config = dict(
    translate=0.12,
    targets=['phase'],
    weight_standardization=False,
    kernel_size=3,
    widths=[64, 112, 192, 336],
    optimizer='muon',
    muon_scale='spectral',
    nesterov=True,
    ema_decay=0.995,
    batch_size=256,
    decay_fraction=0.2,
    warmup_steps=670,
    adamw_weight_decay_other_params=0.05,
)
Rows from block 2 of a small image classifier, named by matrix and row number. Each number is 500 + 25 x the weight over its row's rms, rounded and kept within 0 to 999. All counts start at 0. Numbers have three digits each. After the name is the row's rms in percent of the matrix's.
After each channel's rows are labels from the 100 images, of 14848, where the channel reaches its highest value: "top examples" is what is common among them. Only what is clearly more common there than usual is listed. The data: rendered made-up planets. In brackets: how many of the 100, against the usual share in percent.
# conv: 3x3 conv (model.blocks.2.conv.weight, 112x64x3x3, each kernel summed), inputs 0-63

conv.101 076:515484471474486498520518493528494462476480497473466493448504518494482496478502504467494460483551444458510524505520502508504487501493480520495487531447466524521488448486483491488489455497444511
top examples: half lit (97 vs 24.8)

conv.47 083:522516488491523497508505480497506475487488495510510463539517496486485489499467444499504520495506463488506452504500559499511511495514521492452508503465447526491513520507456478457499507425454507
top examples: glowing rim (67 vs 40.1); lava world (50 vs 14.7)

conv.14 107:493468559495479476516480525525558528487518526477460516547505502518488458484508462495502493494437533495502492474476473498494460519513487503518504486534511500485476536499492512509459483527455486
top examples: polar caps (63 vs 26.6); gibbous (56 vs 25.4)

conv.97 099:506507502519489452501520476529471494480495453497498459468532492437499512476514506484526551495535468466505499512520469499481514494476491483493534537485509517498459424517517478503482501513493473
top examples: cracked ice world (33 vs 14.1)

conv.61 097:485504440471488511489495506486512502505550531451481488534518502476491480519501502493521532467494451479496473503518478466500496498544528511483510561462448498485488498537494523494519517465470474
top examples: crescent (61 vs 24.5)

conv.13 099:473513519480550513480523492524474497481505517514492408518515462533497502484482531437497475492505465526534453502506512475491485492467482498491488504497530502491470479514525485457503499511529477
top examples: lava world (66 vs 14.7); moons: one (66 vs 24.9)

conv.42 101:518488449474469492515549501451511500466505521492497501519497491459469506485497465480479514468551468500497446524531508493501485470496502515497479479502465505480501493483465474478455481444466491
top examples: full (55 vs 25.3); lava world (34 vs 14.7)

conv.78 097:487435483544489484547487541524519518436465529480495483509493521506509507455504467507481484508502485517492511494524494494503516473496503499532567501531505509475495496510504487541471457521536501
top examples: polar caps (78 vs 26.6); lava world (36 vs 14.7)

conv.82 104:497460513530470451512498504526510486511535483504494504508497556455488490505488487497490491452519509455504514513511479515485515506517474478501519533474494516465524495515539550495444462502557469
top examples: half lit (58 vs 24.8)

conv.77 103:469440442519504537539534478548542472485471504468493498494520482461510521509497487499504517495512476495492510517514485491500491520534475493502512548550470511480456512490533503514490456474488495
top examples: half lit (62 vs 24.8)

conv.87 098:492476436515492495538490498506490520500480473532500469487554503469493491496506514513498521480533462458496480534542499506538505508494477494534517474510480546526475479501524521535463458534463516
top examples: half lit (68 vs 24.8)

conv.75 085:489505555506487503479512447493527509475502520517498514548477514495483492506504473472513517530500501464536512508511495537458521501512500506449489475452506516524510534533466488425486491519522471
top examples: crescent (87 vs 24.5); moons: zero (51 vs 25.2)

conv.57 091:462506507499509476508513480481467461527495538493484525493497518454498517506476513558495540482506506536468501484464529484475549475503539478487500523488476517456530501427510496504497511498464483
top examples: gibbous (58 vs 25.4)

conv.73 079:500502534489483497460484505484482492525522520498512544540524487460499497491502541485484511496482470483503528519499466452494513491519525520523514511435450468554496444473465484493497503526481485
top examples: half lit (98 vs 24.8)

conv.41 087:482507499529541472543525542520543513496514533501515504527479537484475510538529468458537491512543493517487505527511490487477545498515501466535474493486532518516533485480475489514454493537475506
top examples: polar caps (72 vs 26.6); lava world (34 vs 14.7)

conv.40 092:518492541535493448493491514536529506479531540486480515561469505476513480528485494474493516514502510488481445498475462510493517488517474481521511501521496515506569518453477525511494467526516489
top examples: polar caps (63 vs 26.6); lava world (39 vs 14.7)

conv.43 110:496507480507510473537540448490526509496501521495522457537518471529473504503505473513494484475525488491517452485502534458484475485471462465494475469496519504504481502506469451457506513454452495
top examples: rings (84 vs 33.7)

conv.36 093:459496527482491507493516519518446497564522528510486484552483470515495519520510517531527562529487473480490440484488513490478527532504507534510483546488513510516501487478487498506479486511468475
top examples: polar caps (72 vs 26.6)

conv.74 087:469505492529473564498485523524485511510507542493485531514494477480469531508518458520525479482499504475469438482503492478504476496510500511495504457564493456463527475493498538493501497480469475
top examples: gibbous (59 vs 25.4)

conv.35 104:433450513549472487537483529484541545479499518515527478508473499515495484497550491517505480518503519458492527508480495493504507494524524495494511474568482493486494478517487509495480481499541460
top examples: glowing rim (65 vs 40.1); half lit (63 vs 24.8)

conv.28 089:484475513464474520485463484493503467503473469502545486495489500475502468498486501484532518505516497439494474501532485483484483482473465463570537436494530477489492456479491527498504490485497486
top examples: rings (72 vs 33.7); half lit (57 vs 24.8)

conv.10 098:459488516479477509511488521477521487525533546510469520471486488536494526497504501567474496504510498497447519487493492493526472471515508551481499499469491504439538481506504505513496498500533435
top examples: moons: zero (55 vs 25.2); crescent (49 vs 24.5)

conv.64 125:561484537534521506497536479490466472467515532462514483533537505544465511497464523538469494477512513468497487505470498534490508487528498503488517500451512517467465531467526490474483489503493490
top examples: half lit (94 vs 24.8); glowing rim (75 vs 40.1)

conv.66 088:490517544510515454511514480491496465450513533454508448526487574489474466505483478518530494488479545507497520483504522536486471488506499481475522522524508516539514499476524506491492498519480537
top examples: half lit (85 vs 24.8)

conv.94 097:487513468447521525487534463484498494516479497519536455521497470483479498480463474481540524479536472522534463510507533494486512458490487470457476510481475534471513483499482514483505503457489534
top examples: rings (100 vs 33.7)

conv.7 099:501536512521483502530511485495521457502504490488478503473506533460498425448505448469533517468531498527504519520499473523497503490485496501469474515536488482479495478506513474534461483450479503
top examples: half lit (72 vs 24.8); moons: zero (52 vs 25.2)

conv.98 096:558517514504468479548505471448441504493468485508523527492514486539487463492497485496449522494509517476512491508537471468509509517485494536524466465503508498486461521470520523500518477521475515
top examples: half lit (61 vs 24.8)

conv.48 147:493506503465521497508502470449502527511495502486514485517489506534496511524485486531489503512524494521490480504510545497474512484478515508417500526540515510502517502537481484451548550459447507
top examples: rings (89 vs 33.7)

conv.60 094:473491443499487495500537511495466502505484487498518449453500524463481489530553519499510505516529490495556505518498532484517492491487521511465529480474490502505459516479463466489494539475446480
top examples: crescent (82 vs 24.5)

conv.104 080:480533488491514524542517483475497474480512531496544548513502481527497497528523526480488491475481536505468463481484500452485515491491473521504516520472524537504508481419456501483487499479460512
top examples: rings (99 vs 33.7); half lit (57 vs 24.8)

conv.21 108:457485467512528519473510521544512460467533507498536486543490516501510482507459507559517535446493489501460500502487539501485516493496504499454523479489496514508515523460530533506495541494492473
top examples: rings (94 vs 33.7)

conv.79 104:499498484492461471484493489506479508515494466514483480515476513466500482511515495464481479512470495402499510534548449498514494526496515540500524468496490488518455458487461481486491466492494503
top examples: half lit (76 vs 24.8)

conv.38 097:507495482556503442492517523544550533496522544481500473497493501471496487483519500471494504503506514482528489480497452519496545520544505487536498544487494525474472452498489487481482467525477478
top examples: polar caps (54 vs 26.6)

conv.39 085:541499528487520496488518507489484481488469489473463481543460551500497516488494518493502497535513531546506521505551459516479497482509505536492462497498513495483487513439491507558486513503444478
top examples: polar caps (56 vs 26.6)

conv.68 083:514442490549477441516524499493478503463485507513540519457470519477496489515513494523534522500515463463476450497486530522516489503500471531519515501515453516467505463511513472493496470490522512
top examples: gibbous (66 vs 25.4)

conv.18 095:481470467506516509482518500488540467457518531484516514516492469508493474527506475466548510492525524484510503493486520492521504477517514473477495476554541512456500550463519483463469459522461490
top examples: crescent (98 vs 24.5)